A small audio frame classifier, trained from scratch: width 128, 5400 steps.
Rows from block 3 of a small audio frame classifier, named by matrix and row number. Rows with one number within an expert belong to one neuron, the router's apart. Each number is 128 + 24 x the weight over its row's rms, rounded and kept within 0 to 255. All counts start at 0.
Before each expert's rows are labels from the 100 clips, of 14976, where the router gives the expert most weight on average: "loudest band" is the band of the loudest frequency at the time of the peak. Only what is clearly more common there than usual is listed. The data: single English command words and digits, spoken by a formant synthesiser in many voices. In brackets: how many of the 100, against the usual share in percent.
# router: router (model.blocks.3.mlp.router.weight, 16x128, trained with AdamW), inputs 0-127
# up: expert up (model.blocks.3.mlp.up, 16x128x128), inputs 0-127
# down: expert down (model.blocks.3.mlp.down, 16x128x128, transposed), outputs 0-127

# expert 3
loudest band: 250 to 500 Hz (44 vs 17.5)
router.3 [105  97 116 143 110 127 104 129 117 158 125 155  92 101 160 101 104 134 147 110 148 144 137 150 147 106 112 145 145  93  91 158 108  96 152 175 149 160  88 182 164 186 153  92 109 105 124 134 121 140 141  95  81 122 129  85 159  92 107 150 116 143 144 111 133 162 121 147  92 112 119 153  94 107 166 126 166 149 143 132 189 154  94 145 111  93 159 120 132 115 117 120 119  95 137 122 144 148 116 132 137  93 149 152 159 161 119 148 112 159 112 136 156 140 152 138 131  95 119 126 142 128 120 139 132 113 110 110]
up.8 [129 105 105 144 103 136 140 145 113  84 144 122 139 111 142 117  85 108 142 121 133 118 137 150 131 175 112 106 116 123 104  82 121 113 138 156 142 104 140 103 120 171  94 128 157  99 134 191  88 132 155  98  88 124 128 134 118 106 141  96 112 144 110 131 140 153 146 133  91 109 137 112 130 132 169 170 138 118 131 147 135  96 142 157 158 163 123 143 184  93 159 114 147 117 153 136 147 154 139  76 139 137 134 127 130 173 109 128 105 126  91 162 137 192 122  75 133 155 135 149 133 104  85 102 109 108 137 129]
down.8 [129 109 151 160 159 144 156 162  96 144  83 120 140 161 124 124 121 115 139 151 119 156 156  80 130 131 112 144 122 121 132 152 105 125 111  82 106 157  77 106 149 120 142 116 105 127 129 126 149 134 117 111 108 128 121 110 137 134 153 181 105 136 132 104 141  84  81 152 123 128  83 149 144 107 157 116 125 144 107 113 114  94 192 102 112 151 159 148 114 116 153 133 118 176 112 125 137 105 136 189 121 143 131  71  78 137 133 125 130 125 111 108  71  86 132  90 126 135 136 105 155  93 123 136 150 135 124 116]
up.9 [138 147 131 142 146 100 120 141 124 116 158 109 165 133 131 114 139 107  77 104 148 149 151 125 115 162 168  50 139  96 136 105 152 124 140  95  94 110 157  68 105 118 163 131 144 111  60 152 136 152 131 160 111 143 134 148  95 178 123 136  95 117 113 126 126  91 128 142 125 113 153 135 121 139 172 114 165 143 134 131 131 129 122 139  74 126 128  86 163 116 103 128 139 151 142 122  97 108 134 155 133 196 128 140 145 100 126 140 136 115 125  99 111 119 129 151  98 131 139 136 103 138  96 123 122 169 150 113]
down.9 [120 167 119 134 141 102 121 138 156 120 101 127 134 125 141 150 130  81 115  99 106 125 163 142 146 113 126 105  67  99 134 129 134 130 142  98 130 110  83 116 104 156 129 112  97 111  65 153 129 147 118 102 175 103 140 109 129 128 142 147 169 101 115  95 102 140 141 181 148  98 130 150 132 138 154 134 148 155 131 110 171 161 128 112 151 103 139  86 131 134 181 138  75 133  76 147 137 173 105 144 133 122 126 147 140 108 151 125 166 127 165 135 167 122 159 148 146 118 118  93 109 147 112 111 131 147  94 114]
up.10 [115 161  84 107 115  93 193 130 100  96 117 125 108 106 163 127 123 123 146 163 133 119  99 129 105  95 105 113 104 172 173 165 170 141 135 151 140 117 143 165 126 146 129 121 177 100 118 115 113 143 114 159 109 126 131 103 117 116 138 109 101 128 160 105 156 155 118 148 122 111 136 132 156 127 121 123 176 115 135 157 102 160  55 114 122 146 108 118 127 106 117 108 118 146 145 175 128 109 110 141 147 162 112 146 104 150 109 133  79 150  99 123 140 124 121 115 137 141 141  91 116 179 139 119  92  81 141 116]
down.10 [ 99  59 164 150 107 122 120 122 157 112 121 120 120 140 123 104 148 122 157 116 125 104  94 141 123 115 136 129 150  82 123 147 160 144  81 115 127 124  97 104 127 134 147 148 125 126 118 179 133  79 135  98 122 100 111 102 147 150 110 118 135 149 121 114 107  95 121 142 119 118  83  91 107 149 139 149 129 108 169 137 180  76 136 152 159 111  86 136 116 142 100 109 124 128 149  77  92 133 115 129  92 160 106 190 135 121  90  91 133  83 133 168 130 123 132 148 149 149 121 115 112 142 163 124 135 139 122 100]
up.11 [132  84 147  85 121 110 183 142 136 134 154 163 141 133 136 143  87 180 149 133 149 126 136 136 104 147 105 123 138 168 148 110 124 109 157 129 141 167  92 132 144 133 187 199 134 143 124 131 157 122 176 124  89 168 102 114 134 104 126 121 144 132  87 140 110  92 147 140  80 127 150 111 125 149 115 111 163 126  98 142 114 111 130  97 106 120 168 139 141 160 106  90 126 112 138 132 143  94  93 120 107  83 130 143 129 113 135 132 103 154 108 151 130 125 118  78 124 141 120 142 139 135 139 115  71 108 123 140]
down.11 [136 107 135 161 138 130  94 110 145 133 148 123 142 155  95 133 143 148 112 109 124 112 102 132 130 145 124  70 143 114 117 156  99 122 141 141 123 112 153 111 110 143 117 114 169 142 115 163 108  92  94 103 174 121 121 179 139 130  99 116 116 144  93 100 117 139 142  89 176  97 101 142  65 124 156  93 157 113 135 129 126  89 144 120 106 134 126 118 141 127 104 135 157  80 140 150 148 104 119 179 148 136 121 130 128  97 123 114 165  84  82 106  92 126 138 107 149 109 140 155 142 117  78  91 118 117  83 108]
up.12 [123 135 174 114 143 132 118 165 151 116 119 132 111 166 152 175 105 126  96 134 153 158 144 119 107 135 125 105 148 130 116 130 117 138 112 100 144 137 121 120 151 118  91  97 127 112 130 111 136 145 139 164 136 132 177  94 109 128 120 117 176  99 127 156 145 125 124 142 151 199 137 144 120 112  61 104 134 123 176 170 146 132  91 117 127 104 144 123 147 114 125 116 113 153  88 186 136 105 163  72 130 132 120 161 112 135 141 135 117 125 181 158 104 123 120  99 162 124 111 132 171 121 153 121 159 162 156 134]
down.12 [125 127 173 144 111 141 168 122 121 104 138 148 147 104 109  93 115 121 128 138 183 151 134 149 141 153 133 154 107 167 131 146 129 157  91 127 121 151 131 129 134 121 139 118 146 139 113 116  99 135 144 139 123 159 115 102 117 144 135 126 140 180  92 116  80 187 133  77 123 172  78 133 136 123 104  88 143 136 143 138  96 120 175 181 115 157 148 117  96 126 137 135 119 132 120 104 128 189 113 103 122 157 176 151 167 126 134 117 123 112 109  95  79 141 128 166 109  93 122 148 148 110  90 139 118 147 130 137]
up.13 [ 95 126 128 129 157 126 136 130 109 126  96 156 133 115 106 116 142  84 155 106 124 113 107 115 155 131 139 149 120  95 142 129 124 127  81 176 108 138 157  91 127 122 146 125 151 124 105 130 155 155 195  89 137 141 171 156 110 152 102 127 118 146  97 119 119 125 108 131 148 114  97 138 107 125 142 136 113 128 108 121  88 162 135 118  95 151 150  88 128 133 105 154 108 135 135 181 170 126 137  98 116 123 122 136 155 101 126 182 106 139 114 144 146 155 133  84 137 134  73 153 182 135  78 168 173 141 145 113]
down.13 [133 159 139 151 105 104 101  87  97 143 134 131 154 147 145 100 140 193  85 133 120 112 119 107 149 142 124 117 133 125 104 119 131 132 117 142  58 121 167 119 109 122 161 130 112 128 138 140 160 149 130 130 107 106  89 157 167 134 158 135 142 126 176 154 102  86  69 134 152 115 128 147 120 113 120 117 139 135 115 133 156 137  49 110 114 125 132 139 149 111  84 118 168 159 124 132 116 107 102 114 142 148 107 135 102 144 138 112 129 142 154 101 106 120 102 152 113 100 107 101  88 100  91  96 144  96 104 144]

# expert 2
loudest band: 4000 to 8000 Hz (34 vs 11.6)
router.2 [120 150 116 131 129 129 119 133 130  83 127 118 147 114 151  95 160 102 122 116 122 139 104 129 132 174 153 133 144 166 145 152 117 131  98 120 116 139 143 165 157 184  98 172 137 126 116  72 137 120 116 119  73 124 130 143  97 150 156 127 136 117 137 160  73 145 147 101 127 126 124 109 127 125 130 129 116 129  99 124 144 163 143 144  84 119 109 130 103 139 142 126 138  99 127  86 153  82  74 147 128 108 140  55  96 155 163 157 116 129 106 122 148 112  88  93 113 110 110 161 161 124  90  99 126 134 157 102]
up.0 [119 154 174 143 132 129 173 152 156 142 109 179 149 145 163 147 172 117 152 138  87 162 114 126 114 112 101 110 130 142 125 130 130 131 108 108 134 152 187 107 110 149 122 120  88 112 127 143 130 149 101 154 138 120 155 115 145 152 147 182 114 129  98  77 106 119 133 118 143 103 107  71 114 125 167 139 139 107  77 106 107 141 117 147 146 156 100  70 106 102 134 106 146 104 125 101 112 161 162 142 145  99 138 109 144 151 120  98 136  93 126 106 147 148 108 130 135 147 115  79 151 133 136 109 117 101  95 127]
down.0 [130 128 134 104 112 117 115  99 172 122 122 130 122 182 123 143  73 105 106  91 106 118 127  83 115 139 134 122 115 150 152 132 109  58 149 108  90 145 127 142 103 117 140 110 159 154 126 131 142  89 139 144 163 117 124 121 113 114 127 115 107 106 129 177 151  93 117 120 113 171 153 128 116  97 148 155 115 132 101 107 139 174 108 129 154 140 117 133 120 140  99 156 135 116 118 141 170  99  64 118 139 162 150 122 161 135 138 116 107 121 185  94 141 112 103 155 152 159 119  89 107 176 107 128 131 129 165 139]
up.1 [110 162 163 151 107 136 143 127 192  92 134 106 107 124 138 144  86  94 126 113 101 105 102 121 140 162 149 140 116  94 132 153  91 100 144  88 100  95 137 133 150  98 150 145  89 143 121 106 100 148 108 151 124  78 120 167 140 131 148 156 115 142  87 136 129 147 158 161 112 135  89 117 162 141 106 113  84 118 171 143 142 133 135 105 170 141 139 120 122 155 138 133  79 143 131 166 112 134 150 154 153 145 120 160 159 124 158 156 108 112 133 115 117 132 146 149 127 118  97 110 152  95 134 126 149 150 186 109]
down.1 [122 115 135 148 100 149 109 119 135 112 147 140 135 163 100 117  98 105 147 142 155 145 123 141 125 143 174 153 122  94 112 220 143 105 140 198 150 149 128  95  86 103  92 166 148 122 119 128  83 137 107 107 144 130  93 148  97 153 125 147  98 123 124 124 109 116 103 139 151 143 157 111 133 129 155  83 147 105 128 149 153 148 117 125 146 139 134 132 142 104 128  92 179 157 115 169 149 128  93  92 118 103 138 160 112 157 140 118 111 152 148 148 124 124 112 128 166 111 128 177 129 112 145 142 108 139 159 144]
up.2 [139 149 124  73  92 136 145 126  93  98 140 107 152 154 130 118 150 122 111  89 140 111 172 134 104 136  91 109 154 173 132 138  97 118 141 163 111 181 140 165 156 131 111 145 124 118 139 125 107 172 150 131 146 123 147 139 138 131 118 119  86 146 119 137 176 126 118 101 132 157 165 124 126  90 115 105 123  99 102 175 140 150  98 153 115 117 135 124 142 140 119 136  94 135 162  83 119  74 138 144 131 123 133  98 148 120  98 124 107 134 119 160 196  99 124 123 142 164 144  95 145 107 132 109 114  68 127 146]
down.2 [113 116 125 134 105  93 149 138 141 113 113 118 145 124 151 155  70 141 132 123 138 142  90 172 134 120 122 120 160 112 164 136  99 139  99 131 133 128 141 140 111  85  65 133 116 152 124  96 133 151 130 162  84 156 123 125 175  97 115  76 110 153 137 130 133  97 149 142 121 132 106 129 129 171 154 125 190 136 131  93 114 132 114 133 148 137 170  74 122 125 128 103 118 139  90 127 143 149 178 129 129 113 143 136 120  83 123 110 130 126 147  63 116 138 118 121 142 145  97 143 108 124 142 144  85 127 173 170]
up.3 [135 191  98 148 132 149 209 143 114 130 126 113 136 151 125  61 115 124  95 146 132 127 130 137 123 133 150 107 132  88 148  77  82 135 126 143 129 160 114 113 106 118 136 126  85 168 174 116 108 114 128 141  94 110 147 132 149 144 134 140 126 147 116 146 121 147 129 126 112 122 141 138 129  99  84  89 132 102 101  90 101  94 105 142 187  90 146 111 136 141 153 137 125 155 151 109 125 105 144 109  99 108 160 144 180 100  89 137 121 157 134 108 100 115 133 111 142 135  98 118 118 137 116 164 116 110 127 136]
down.3 [166 155 112 132 120 159 143  76  90 160 121 153 123 119 133 137 123 133 147 142 119 115 135 102 175 119 151 132 126 109 119 161 133 126 114 135 102 141 151  97 161  89 112 148 150 129 124 108 137 122 131 138  96 152 118 111 160  84 110 114 109  75 128 118 128 119 113 118 124 131 110  76 100 102 106 132  92 140 109 117 112 133 113  99 143 129 117 130 136  96 119 181  69 106 140 122  96 116 135 178  98 129 137  85 147  98 116 141  92 171 107 158 202 139 120 118 137 147 131 186 146 110 123 122 161 100 148 133]
up.4 [166 120 107 100 108 147 125 144  95 155 120 150 129 131 116 114 139 121 152 136 148 172 142 132 153 103 172 122 199 116 112 120  97 160  78 164 125 113 147 100 150 108 165 137 130 115  75 128 141 146 176 160  99 159 123 174 119 116 133 117 181 140 124 124  86 158 101 100 126  98 140 114 165 158 168 141 154 124 114 150 135 131 133 124 135 160 131  87 122 149 168 127 148 107 126 131 148 143 132 104 132 144 145 124 163 116 143 136 100 106  93 145 135 127  90 161 141 110 120 103 155 145 128 182 111 111 106 127]
down.4 [135 156 117 114 122  64 147 145 185 115 151 153 150 112 128 107 117 110 109 107 149 117 132 183 118 160 110  98 120 159 168 128 138 152 178 145 115 132 108 120  88  98 119 142 113 121 138 137 153 143 127  94 110 158 140 154 117 173 128 127  90 125 136 106 113 114 157 137 165 153 168 141 144 136  98 108 146  87 156 127 135 155  97 141 133 151 144 157 159 125  91 139 132 162 105 106 101 105 126 113 139 145 122 141 124 146 151  92  90 100 185 126 162 103 113 168 140 153 141 124 157 104 113 117 138  80 122 109]
up.5 [116 136 110 137 165 117 136 147 101  79 147 140 148 100 142 124 143 104 102 127 144 134 121 135 139  79 139 117 143 115 140 123 125 199 158 155 168  93 156 127 131 110 154 112 123 147 133 145  77 107 152 153 166  99 155 140 106 181 116 119 115 121 139 136 148 139 154 102 100 101 111 113  70 101 157 104 129 130 158 131 128 110 114 152 153 111 124 113 167 120 117 129 116 144 154 120  93 116 115 102 156 152  97  90 106 118 124 135 121 104 202 132 135 137 165  63 119 164 146 131 138 108 115 148 107 118 128 145]
down.5 [ 74 144 163 141 176  99 102 120 107 116 132 137 114 130 146 143 119  88  41 110 126  84  95 151 116 125 133 122 127 127 143  97 147  83 123 124 116 124  44 132 158 140 119 137 128 150 115 146 118 144 173 149 137 101 125 113 135 116 139 123 143 142 110 142 132 125 130  89 112 125 140 163 144  85 115 146 110 147 107 126 160 150  99 137 140 129 116 121 136 146  82 158 130 168 133 120 171 121 145 111 166 128 150 121 115 103 163 160 114 149 111 150 152 119 139 115 133  96 179 146 146 134 154 105 138 164 150 111]

# expert 15
loudest band: 500 to 1000 Hz (66 vs 15.8)
router.15 [137 150 158 160 164  82  97 119 156  70 119  89 109  99 109 180 172 133 135 106 122 163 134  86 119 122 103 113 105 123 137 152 150 147 149 112 112 119 107 138 125  91  99  95 104 134 136 128 180 136 167 120  96 148 139 126 154 123 122 135 129 129 101 145 111  78 125 129 125 168 118  96 103 124 142 105 135 128 157 137 136 122 139 140 153 141 117 114 152 192 153 108 144 144 118 137 150 125 134 169 113 133 126  97  94 145 125  67 148 100 129 143 122 117 148 116 107 130 119 110 128  79 140 120 144 171 154 174]
up.8 [110 152 101 128 122 145  79  92 125 161 143 125 128 139 119 148 138 109 154 143 139 136 131 154 137 181  97 146 110 119 173  92 150 158 153  91 139 109 123 179  84  89 138 137 139 139 155 133 117 165 129 161 140 167 152 130 128 127 139 104 155 162 105 157 155 141 145  92 100 145 142 149 107 126 138  98 135 173 109 128 115 103 138 102 127 125 114 149 122 115 147  97  97 120 159 107 105 129 129 128  74  88 158 144 128 141 168 142 138 161  82 105 129 142 105 169 130 140 100 164 162  80 105 118 129  98 127 117]
down.8 [ 81  95 130  84 182 164 118  92 193 160 114 107 130 126 124  81 142 163 127 142 115 136 121 115 148 132 144 107 115 149 135 100 142 136 147 123  93 148 148 124 112 139 106 165 124 107 113 130 135  58 101 112 147 136  94 106 131 140 144 169 107  75 165 103 148 154 147 159 154 135  71 114  99 120 128 112 146 127 177 112 131 114 141 130 121 128 147 122  95 125 105 161 124 158 183 113 121 121 157 137  96 153 110 141  99 113 149 154 139 138 133 143 121 147 132 121 133 110 111  96 108 148 142 158  99 128 128 131]
up.9 [157 168 116 137 108 109 143  71 150 140 115 184 132 123  88 148  82 158 135 107 130 113 117  70 160 169  89 144 132 146 133 133 165 126 124 106 130 142 134 111 154  94 155 128 108 142 144 114 129 112 115 158 172 108 125 110 128 143 132 133 135 162 149  89 142 115  65 113 181 111 128  96 162 144 137 153  75  99  99 139 117 133 141 124 163 149 141 114 117 136 154 116 129  90 140 132 124 158 117 110 160 129  96 106 159 132 143 139 136  71 142 114 125 114 123 108 157 113 110 157 143 116 166 118 135 127 154 109]
down.9 [113 132 116 145 140 135  89 153 145 144 178 127 116  90 191 125 118 128 189 159  98 158 121 136 122 118  96 140 149 137 102 119 122 125 131 125 150 164 125 133 131 130 159 166 129 105 126  92 118 103 153 131 162  92 150  99 170 148 152 119 147  80 139 144 128 138 170  85 120 140 156 128 129 108 168 145 171 122 156  81  81 115 132 154 116 125  98 145 143 185 124 129 130 137  92 120 109 150 110 138 156 127 119 147 117 128 157 119 132 141 143 158 115 129 119  92 123 117  93 116 140 123 162  82  99 155  96 148]
up.10 [124 121 121 136 131 131 153 151  97 139 143 122 155  96 118  91  91 146  98 128 121 102 159 149 126 134  88 136 114 127 148 122 105 180 142 106  96 110 113  99 160 129  88 153 149 157 103 109 109 120 145 124 124 117 174 129 158 127 127 127 138 122 169 181  93 169 101 166 140 163 143 142 108  86 157 121 144 113 156 130 109 126 131 143 141 126 155 121 139 111 160 136 130 120 147 149 146 114 107 127 119 137 193 122 133 190 121 131  97 180 192 119 117 150 129 130 104 103 178 116  84 134 110 102 145 105 123 122]
down.10 [143 116 165 123  94 112 128 123 107 121 107 159 168 158 145 164 108 155 122  97  99 100 136 141  98 147  78 127 114 127  85 111 151 114 108 149  85 118 119 128 131 142 141 117 132 115  99 173 104 144 156 174 179 141 112  99 111 147 133 126 112 155 101 136 138  94 139  71  96  93  96 119 147 128  97 168 163 138 111 138 111 164 201 120 107 127 117 113 125 134 120 150 133  99 123 122 111 125 160 115 125 148 150 125 133 116 139 115 100 138 117 125 129 127 142 115 132 128 113  81 144 141 188 150  98 127 133 183]
up.11 [130 125  98  82 113  99 111 128 120 156 146 112 117 152 125 119  94 125 134  90 165 157 153  86 100  93 149 106 106 143 118 152 102 137 105 100 109  90 127 136 130 153 112 135 150 127  94 116 125 118 147  93 129 152  93 130 123 107 128 164 113 102 130 171 169 128 139 177 129 103 133 140 151 113 145 126 151 143 121 131  87 164 117 120 145 113 108 125 154 103 129 175  77 100 130 125 167 136 115  77 100 153 171 109 131 166 114 117 164 119 117  97 128 126 106 129 127 163 128 138 165 179 101 119 179 138 131  88]
down.11 [130 119 137 166 109 178  99 134 120 103 110 105 154 116 114 167 105  83 140 152 112 111 117 117  75 145 105 128 113 165 156  82 119 139 134 135 136 148 184 140 123  96 159 134 117 130 154 108 103 136 138 122 126 147 125 160 128 137 130 107  57 106 165  95 128 102  94 137 127 138 163 127 133 137 131 115 101 155 115 135 140 100 158 101 120 124 119 128  97 107  98 148 134 123 165 146 107 124 149 123 139  99 155 167 123 124 187  86 131 126 129 157  86 159 160  87 107 127 154  89 100  99 132 151 103 116 120 109]
up.12 [141 138  79 142  94 112 101 133  75 130 139  89 132 101 171 123 143 110 142 150 109  88 132 159 149 103 101 144 131  98 124 139 133 151  82 151 135 141 126 123 173 150 143  96 145 149 110 145 104 140  81 102 148 142 113 115  93 111 114 103  84 112  94  95 102 143 107 142 115 111 154 156 122  99 109 137 138 178  94 112 197 156 120 147 148 127 142 119 147 123 161 133 169 181 154 145 111 116 113 139 106 127 109 129 151 130 151 116 147 134  95 126 122 147 105 158 123 102 123 140 136 119 110 129 160 101 112  75]
down.12 [121 101 167 117 134 150 203 165 128 129  89 132 112  93 125 135 123 145 144  93 144  97 128 178  76 133 142 169 101 116 109 128 147 116 150 165 135 137 117 114  96 128 121 124 113 122 117 156 139 118 130 122 138 109 141 103 103 113 135 137 154 186 160 128 121 144 150 159 134 140 107 114 156 128 160 173 108 145 143 100 126 149 121 113 113 148 128 131 178 167  91 169 144 157 149  92 152 115 121 141 141 131 118 161 140 137 142 152  79 118 172 125 126 149 161 143 170 123 114 116 166 111 119  70 114 133 120 109]
up.13 [142 143 106 131 170 121 125 135 133 112 103 119 127 136  92 107 118 140 131 117  94  96 148 115 132 106 154 121 144 107  90 141 169 168 135 169 114 109  97 141 160 106 172 129 171  80 131 153  95 136 146 133 140 150 134 100 115 103 140 146 108 135 100 140 119 115 152 121 142  86 139 135 118 101 176 129 139 162 129 157 140  95  93 113 154 150 121 124 111 123 137 191 149 113 105 159  98 159 135 122 121  99 147 175 154 111 164  79  88 156 145 129  78 104 144 106 103 125 159 102 116 117 121 119 105 151 122  84]
down.13 [113 143  93 161 125  87 146  96  87 164 138 193 149 141 129 110 122 110 129 111 137 125 131 156 148 103 136 150 162 106 138 114 125  87 101 123 137  85 125 134 101 145  88 112 127 117 113 113 148 120 106 117 147 128 119 105 202  71 162 111 135 139 161 129 156 104 172 104 100 129 113  75 125 139 122 180 130 103 138 148 105 122 119 153 137 146 146 118 112 116 140 159 147 150  92 147 124 142 118 120 124 144 151 139 129 120  90 123 127  90 178 125  96 140 106 139 153 113  96 141  71 104 111 142 147 117 111 137]

# expert 4
loudest band: 4000 to 8000 Hz (36 vs 11.6)
router.4 [168  93 175 145 157 154 117 177 140 139 126 109 127 106 109 145 167 109 150 139 110 146 101 134 128 162 106 150  90 183 171 111 156 135 101 126 127 126 148 121 117 105 106 112  99 132 103 133 145 119 146 153 160 130 100 130  90 157 154 166  99 107 122 134 133 151 122 155 112 141 134  83 128 125 118  88 109 162 132 130 137 113 165 167 127 116  81 111 135  81 141 107 116 147 146 126 154 123 138 124  82 108 160  99  92 111 109 146  79 121 100 118 106  98 157 164 137 129 142 108  87 153 125 158 116 143  97 127]
up.12 [156 101 109  93 143 133 141 144 140 135 117 136 165 124 164  89 127 121 162 150  95 102 114 119 135 137 133 119 104 134 107 134 119 127  69 196 143  93 110 142 135 140 110 147 147 145 175 130 117 113 112 107 123 123  87 133 121 146 135 146 133 163 130  61 140 113 132 197  85  88 139 157 119 139 125  96 111 108 145  82 134 127  95 149  97 127 134 151 158 133 138 148 110 120 132 120 133 170 134 128 119 131 135 120 186 113 197 121 103 150 124 174 154 148 136 126 115 132 119 150 149 114 154 110 111 141 147 125]
down.12 [105 149 115 107 103 120 139 115  97 104 140 126 114 124 147 139 149 159 137 127 119 113 118 130  99 151 133 124 153 127 135 124 143 175 140 142 117 156  86 131 133 171  91 167  86  96 127 167 142 132 142 120 138  82 107 150 119 183 128 126 163 142 161 116  94 135  85  80 135 151 104 131 100  95 120 126 133 142 115 154 114 143 169 166 120 140 121 117 102  82 118 129 148 142 110 134 158  88 167 109 142  86 139 111  96 123 161 124 119 146 109 110  63  94 122 152 117 115  89 107  99 151  95 142 145 102 114 170]
up.13 [167 145 178 128  89 159 147 156 143 126 110 141 129  73  96 108 142 112 114 101 104 129  97 145 144 108 100 101 124 161 130  95 131 173 124 141 150 112 129 178 146 140 135 130 114 141 103 163 139 121 109 159 125 154 122 161 143 145 165 125 168 119 124  89 145 143 135 118 132 128 141  96 139 190 157 101 119 181 159  80 142 158 126 139  97 140 159 118 126 167 163 137 130 111 118 106 113 144 101 111 111 131 119  94 142 132  86 130 103 125 123 172 106 157  98 150 124 156  98  96 143 107 136 137 157 104 126 147]
down.13 [128 118 132 103 139 122 139 152 141 101 152 133 143 158 121 113 143  93 133 119 122 162 145 132 200 125 144 124 119 113 117 129 155 125  93 146  81 118 147 146 148  99  97 118 121  98 128 124 142  97 135 106 103 120 108 188 127 100 174 147 113 130 125 133 115 128 146 147 141 117 134 108 136 113 121 142 113 165 124 193 127 141 102 116 143 106 113 135 124 139 115 112 121  98  78 133  74  67 135 130 161 125 131 149 126 146 182 105 137 102 118 163 165 166 129 106 165  92  98 173 144 151  91 163 144 139 137  94]
up.14 [157 114  96 103 157 127 114  97 123 159 114 113 150 146 134 112 117 136 172 146 121 131 148 143 128 121 120 132 139 101 145 130 116 116 100 138 132 129 104 188 173 121 143 108 190 137 137 135  58 129 130 113 148 143 112 119 112 140 138 120 157  70 146 100 115 135 142 148 171 119 127 129 144 140 138 106 103 108 129 126 114  96  92  94 128 134 124 147 131 121 152 123 141  88 155 133 150 166 150 111 141  97 138  89 123  93 150 181  82 101  98 141 100 152 134 143 103 174 125 115 102 152 108 159 132 154 135  63]
down.14 [112 122 129 155 123 121 105 162 130 124 117 161 101 123 124 124 133 151 106 118  94  98 113 104  84  85 160 141 114 157 144 145 126 116 152 123 108 173 108 137 161 147 135 176 135 162  72 141 123 169 148 103 145 148 126 146 132 124 156 166 120 176 104 110 119 155 133 110  92 158 154 139 135 143 146 130 191 184 104 137 141 135 114 121 116 159 156 125 112 127  91 122  95 127 143 102 138 141 143  91  74  87 142 120 106 101 147 140 120 127 145 128 145 142 120 116 136  77 103 112  91 142 118 141 107 163 111 166]
up.15 [129 117  81 124  91 115 129 109 110 176 118 139 118  95 135  90 121 180  97 114 158 118 162  76 159 119 115 125  97 115 108  75 115 120 105 163 137 148 186 156 113 145 143 129 168 122 151 151 147 147 132 136 126  99 121 112 144 137 101 139 151 135 141 117 111 129  67 112 133 112 193 106 123 155 124  89  67 116 115 142 134 123 148 114 108 163 165 124 133  92  98 116 105 122 144 133 111 137 114 112 135 136 162 138 140 176 117  78 142 137 146 115 126 104 142 168 140  98 142 141 115 121 139 135 138 139 126 146]
down.15 [117 118 100 103 112 178 136 126 115 138 134 122 138 130 145 148 126 142  83 138  95 113 123 125 144 205 164 142 114 155 134 134 146 142 128 143 139 172  93 129 111 123 117 120  88 141 138 107 126 191  90 106 118 127 153 148 128 109 124  91 153 114 116 167 127 155 151 191 134 118 103  89 115 115 137 121 133  99 144 121  94 126 133 125  94  92 121 121  97 133 167 123 123 156 139 124 112 153 112 109 152 145 127 128 158 101 145 147  84 117  80 103 149 139 145  95 131 125 165 155  57 111 133 165 127 117 105 128]
up.16 [150  76 137 113 117 153 121 162 125  87 185  80 119 146 151 114 127 121 100 143 140 126 119  95 175 110 143 144 165 144 129 142 115 140 183 112 131 160 157 124 125 107 122 157 152 161 103  96 134 125 139 144 122 126 145 145 183 140 154 109 160 142 153 151 141  83 114 132 111 133 102 151 104 112 119 105 149  98 129 122 134 159 123 101 148 150 168 114 161 167  96 132 109 148 137 100 136  95 160 154  82 203 113 130 158 132 124 142 109 112 140 132 146 111 131 127 120  90 134 101 108 156 118 119 127 128 165 122]
down.16 [133 142 149  74 127 121 102 168  96 159  96 134 145 114  85  92 101 120 109 111 108 151 152  98 113  93 107 136 165 110 122 134 150 169 128 116 116  77 103 128 140 109 121 118 111 142 140 126 104  95 159 119 140 151 146 113 119 144 116 148 117 145 101  91 120 161 159 141 135 144 124 127 139 112 129 112 150 173 146 113 134 171 142 121  90 180 115 109 112 106 150 179 153 141 130  85 123  75 146 113  92 123 147 110 131 115 132 104 111 142 180 122 121  79 156 122 155 119 127  77 152  82 114 117 124 147 129 140]
up.17 [ 87 134  92 109 110 117 127 146 129 130  99 142 168 110 124 112 115 101  91 142 139 119 150 111 116  77 156  92 130 135 118  87 116 145 157  82 124 139 104 116 134 191 131 142 160 112 211 146 118 136 135 105  87  97 128 154 119 141 153  89 145 141 133  91 109 127 107 150 141  99 141 107 158  88 136 109 102 133 147  95 141 103 120 116 151 142 128 155 181  91 158 132 133 118 115 140 106 114 137 128 123 100 132 106 144 133 123 102 118 141 124 112 153  88 140 143 130 131 136 139 128 187 144 156 116 168  83 138]
down.17 [140 115 140 125 125 173 112  95 187 163 132 153  94 113 110 178  92 143 121  98 116 120 128 129 109 132 125 119  98 110  91 161 183 149 113 127 161 135 150 102 128  95 171 127 119 160 120 103  99 123 144 121 143 129 107 157 159 110 162  94 186 157 129 129 107 136  79 108 102 139  86 112 107 138 146  98 144 105 142 104 116 116 139 133 149  95 166 124 128 153 117 111 117 157 137 134 130 154 132  83  98 112 150 130 169 163 122 119 110 148 117 109  94 150  94 132 162 101 104 160 119 131 133 145 166 124 122 106]